Weights of a small self-supervised image encoder.
Model: 14.4M parameters, 32-pixel images, arch caformer, norm layernorm, activation squared_relu, patch size [2, 2], widths [96, 192, 384].
Data: trained on scattered letters and digits in many colours, 195000 training examples, 16.5 epochs.
Rows from block 5 of a small self-supervised image encoder, named by matrix and row number. Rows with one number belong to one neuron. Each number is 128 + 24 x the weight over its row's rms, rounded and kept within 0 to 255. All counts start at 0. Numbers have three digits each. After the name is the row's rms in percent of the matrix's.
After each neuron's rows are labels from the 100 images, of 14976, where the neuron reaches its highest value: "responds to" is what is common among them; "patch colour" is the nearest of a few named colours to the mean colour under the peak. Only what is clearly more common there than usual is listed. The data: scattered letters and digits in many colours.
# fc1: MLP up (model.blocks.5.mlp.fc1.weight, 768x192), inputs 0-63
# fc2: MLP down (model.blocks.5.mlp.fc2.weight, 192x768, transposed), outputs 0-63

fc1.140 025:140111134126119147131149102118135138093102145112139138200121171122129140169173129139102160106132123120154076108150136153078188097143156106140105172119130128088108112168093148125118106110122131
fc2.140 030:119168112139139107146090137149133089134109121171154114098121095139132121145082084092137171130156146145134150125081096103129118155176127106074141154150139117132152086130157157144135135127123152
responds to: orange; yellow; the character W
patch colour: brown

fc1.647 013:086131115143123145145166089145142134101135137130141115166171094131106144152145138110149141105123151100138141154121147117133117149122171122107089121110104120126111179122153167155115145171137089
fc2.647 017:121135115119161131149109137117115123140156135091133155068131110133089129166112095128093147127083131174134104110127084096119142092156145154134151144148131137155146119169152099098111092117122117
responds to: white; pink; yellow
patch colour: black; brown

fc1.495 028:079161153120137140128137079098144145097116110156154099132139155136096125089102153144158121115142143091135185133159070123146127098132157146137098132109139105146107094133158132114134122123137140
fc2.495 029:155153100144115142140158123090091116165164147097114140147119107139089134163161084119141096121131120170102108112133134119112139108143116154125145094167097152142129171162147117144128120131128077
responds to: white; the character J
patch colour: brown; grey

fc1.166 147:131130143153155137136168128139072193110135096083089131108155121117130150112096144109082152135121140137152114106109121137087133156134147148156089119130126153129103116088105085110151113108078103
fc2.166 150:152129149143129148132149109151137161095165129131145133116107086137115143172123124106135130172097120132116127176114120087130167112094124135150181151127095121054096114143137184143122128118087124
responds to: black; brown
patch colour: grey

fc1.297 077:137124124107120107109104158156142144142149090141109165084145147117144114154098108118157107098146111162090155133138099115100126144128097171087156129132176156164142081087154070144153130145127130
fc2.297 077:102137128107098143119142109114155121156125144138134138143115119143110172119148178141120157105083153094140123128108166138108149168118134069140140178119059122127120131119085135130118129094118119
responds to: green
patch colour: grey

fc1.183 014:117157129112105114104168132109152142087130191146130141087111151131133201146126130159132118139121109166134143124123142166100131101070133147158119127108153107120114109162104152136135123186158129
fc2.183 019:107115100115135114122166123179093135111118119083099137151118120161148104117120154102111144104119114094099128099095129092112090177171090102115156115124126173162126116117137061109144096130072120
responds to: green; teal; count: six; the character W
patch colour: grey; green

fc1.598 026:147142128170141129132139127081092123147122122148158115139079163155086105123162146141143159148108189140135166107128183142099133128098102125140157084143140135195137110109160130099148165146172133
fc2.598 026:174098124091161146176160152116122150118103124139099164116164087103123134153148109077126134114142119113140117101129095123142105107136146144098092147112099147088158176149137128118131124164085136
responds to: yellow; white
patch colour: brown

fc1.134 080:117128126110126148153115113116149122102118135127145152118118152120121144129143160088171100106128167135128139157157141128088127102092148119133135108080127109149129123158147159150086145099125099
fc2.134 097:129151127120098125109110113160125128118156129086159127168122137143137131112138127090105153122114127151125146073075129100120144124168147118115121163174151136098134132111153123151142117114158098
responds to: pink; orange
patch colour: brown; grey

fc1.307 167:117150121072117097118084110152126132163194101095116061123149086176136137101094102167137145163163162125128116161156125148149105102133112138131138090126135138136115108145123121154069121133120128
fc2.307 154:167153094131122151118129158161114141156134140107134107115142139157148110137082135144113122117118103087080110117153144151080121137151117131110132145118121129136060129100135133095143114102121140
responds to: black; blue; count: six; purple
patch colour: grey

fc1.78 018:108131141116132116119085156132153099127097096152113148096119157124111171084158149123145150110121117118165135115145154132140107168180134104096106137133111089132126138139132094121087080160128141
fc2.78 021:144138100149133114136101113107139115128155099115172117146125127122140149123139116131146087140103098117136090161169126142173103173088139133097167070160133145112137121110133155107160114147123112
responds to: red; the character J
patch colour: pink

fc1.686 158:159158158114154125131125101097148139101128118127142102168123093168103115122112119169141130131158109120140121127107107136133133127112155143147135112131173141116137097119171119125103082113138119
fc2.686 157:122168117105112146069092128108127132105106153131133117074096115130088198135170083130126117125105176129160107123144151122126144135112154097130132111128121120126111127098113165133132139134104174
responds to: pink; white; count: six
patch colour: brown; grey

fc1.618 154:129107140130158106094099127135135132160150116082104127170140118127135114148122096111117077163129181185143162151112155093136127155152102139125083079138082100107157112117119154087079087156114158
fc2.618 137:126103155109130170137126168111106109171119129154122149152153150098136135151102088105114130150164105103123103121148070120124148168103173127176136128131156112120129099082131146174138114165137114
responds to: orange
patch colour: black

fc1.482 019:101123160118102181114111092094148084079110169150144089173111179143094126097147134164126135135126177122118114137136127110130137096119119103124153109121195149143148111146110111104097134137139093
fc2.482 023:128132090113143129146075167111139131114143100092137104137143103141124126117123103141142097114090120110137159123105112134112139134143169135090057160129104116128132144132097133169128103183092149
responds to: white; pink; yellow; orange
patch colour: brown; grey

fc1.688 152:126093117142168166107122115100174134114139149127087127104151102141091143183081152122146114108109148086116120181148111122133181147123170167107094128133169128174105109150194140116152128127147148
fc2.688 151:137140146098095138126107130119108121122123103106162083154127162147130115103138161163163173127178101110117098117127119109128112118152125112148166119123101115104130123142106116101145172129101131
responds to: yellow; orange; pink
patch colour: brown

fc1.116 040:145138151135157164132121133081200103127121118167147096138089108118106090143066109110140146161114120139114091157126109090112156112127134102083117100168167124147129129120119134173153101111136126
fc2.116 036:160108132132130116147170125156120158140096116121100093130109125124163158122137127113127129121148107134127116116121136121118107089174168135119112144119116130095130143188109164128162130186076125
responds to: yellow; orange
patch colour: brown

fc1.74 027:127134095132151096130158112111166114124116130109157094092129123167129161134119113121160133180110117170092104120142111175125104149099097127148170136146172088113120146146175140118132120158147078
fc2.74 029:096094125114103153113129140150124159126171104156110176149126124119127132129134103115096111108100148102124124105109122081152104151128111143112116111144093175159154147124105133127131121141084163
responds to: green; brown; black
patch colour: grey

fc1.508 025:130138098143082157118114141132163116147119152169143110111122144134131131151155101136088131107118114103100150140157094141152141120140161115132084092143106136133120091146133135142117121154110138
fc2.508 027:087154148079152076142134108094085159133120111130125093139152160118131113124119133112152121109105147110150159157135121149108086148115071136155140163118138152090099164123151096140127170133150114
responds to: white; pink
patch colour: brown

fc1.425 099:111168162091116123122161063113134127121151152119110101131142114164138111154134126108127086127137129134126091141169143112073141160164130139143122115143147134104076120146158129126135146153131082
fc2.425 094:127129116153148131139139115129128173131139142119192162146107143100074138137156095118121126106110129125104153102062112133191121115104120172157137145119114119130110135166112162177148138083157146
responds to: pink
patch colour: brown; grey

fc1.45 062:132125110102120132126132104141140088114146111098145138117137108152118140116126159138150133118119118135145136147125114139158111132077146127120098133065073137141138152135125120105117124191182113
fc2.45 070:146190114155138167125135127127125119128132140122153066130139155102137096144178126090106102144144126122132104107147097106152093084110145131156160091169145150121082091096116120141125156108091087
responds to: yellow; white; the character U; largest: U
patch colour: brown

fc1.502 008:162138109154148154084100105090112181098169090097093107102105087107114157135138171149132130144114128081157143127100113115169160132120141096113166121116122154096107135170167127127111117121134118
fc2.502 017:133137095114106095163124127145155163150152122149090099164153156090137096140103166104105126100108166109133132153097127167134161090096105121157143093106150165097112133118157146148088164136134115
responds to: white; pink; count: six; yellow
patch colour: black

fc1.340 220:137121117157128156087122153138127134104150158149091117136125123149121153139099122148145146127113106093112119093138093115112134173177127182104082115152137160123142115135189132079136134119107147
fc2.340 209:096109116117118152093111146146136128122148120109151089094124150109122141096101160138091121129164118136150082145127140141078101126139162130082115114135153165143136102142099101146156143165120091
responds to: orange; yellow
patch colour: brown

fc1.766 038:148138127111127142122148144124111141107119093149128132106115118164108155115140126113120132138164106113118154131131118093114133110148134142146123137158102199138115121158162128063127131125149127
fc2.766 040:112121153114122136135133171171150099128162134121127113160104133108093095133144130163140090133067156140125120136123121129129113133098121168083126094114141142105136120105117141197144148114095124
responds to: black; brown; the character C
patch colour: grey

fc1.665 071:096143148142079174170143165137126108148110131149130147085126094120116132117122122152120135118138163112117119149141159106142118091110112112103146132148131127115179092109124107125159142150170111
fc2.665 074:129147115079110092164144104110113120118106162184160138151164149146110115102157086134108117113099133093107098153124139115131119179169128153092107134139114169145105164126097115151110108111108120
responds to: yellow
patch colour: black; brown

fc1.84 029:137144137151099170097143097095129137090089119091110137138106086149098091153183149116165118173135151133131078130110129156132128185141140100104117145096099125125148133144123142149134161133135104
fc2.84 028:098166121094114052139103172145114131111120141116169140123110116116112157150133146116134128087142131133146181092123120149122134116138128152113106138114111142164095125096118070101116109116139133
responds to: yellow
patch colour: brown

fc1.724 087:148136145083109169159156170096109117141162120132155127130154134085138165106170125116161100143150126124169154112131103094135118103095115104140140178125111127147121103106137149109140165119117113
fc2.724 087:132131137141150100100119124138156132113125157136133100148107154123152133155085134114097126109149119111131112125145168157098140102151112156111134085121134123131161159141106117117103071129116124
responds to: green
patch colour: brown

fc1.611 011:157106117123153154102145137133122113096188126101141108098129100155124137118134113135134130120130173122098195101180172157137151100128093142114100134109081088129099117102134127133105118135141110
fc2.611 018:091115135133166134142150138113109107171132099104128134144165144173135129132078161149142118162140089148139100142097139084086146127147163105164100141166120158098099143145149123157108127094114181
responds to: black; purple; blue
patch colour: grey

fc1.255 017:087145158124101109122107136129126088154174165115173153145147132137141132103172159098103183150104136114136088167085116113099149155113161105123172141086132083091138123132129125123082111138110120
fc2.255 019:112124139151127114142130123102108120125099120149085109136114176117148147126083083092146079122175143137093127103153090146155124134133116113171090113183141127122122134151159110176177121124149124
responds to: red; blue
patch colour: pink

fc1.415 043:120105158139137153128130119144160106136083159090123170114117177118090138163104099134119126134149114109156142086114145118132152193158135129128120116080138124097125144130098144150140169108105144
fc2.415 044:132110136196166168135116139100117155101113134152132102134124107128128133165092132164110098122129089130095172165148116084093072088188150100140116177145138130172147087091106142132104136145094177
responds to: orange
patch colour: brown

fc1.507 162:133074146096123136121120134121102168165136113095121090111062143169151119127076113147109162140128116125106112176116102156136092127145165131154123126142115110095162081128160109138137158154094119
fc2.507 158:096128156119152123149131125120095169094116147160131132122109104147173191139103160101140106153137172146073148083139104106134125142136076131133124165106100119133126155127126105124120113101171165
responds to: green; count: six
patch colour: brown

fc1.562 149:150156142117108114160125154149111165158169120133098144105158121111135125126150135104119147106083145195177117151114114145142127168107114189120122166145148129136146137127161095112103143132118130
fc2.562 152:164142108117100132105124110137123119144142142108128088152102131128134115128109114156097133158109111131087101087113105133113149151099092118138159127126139122114104133118134123098093135100080166
responds to: green; the character O; largest: O
patch colour: grey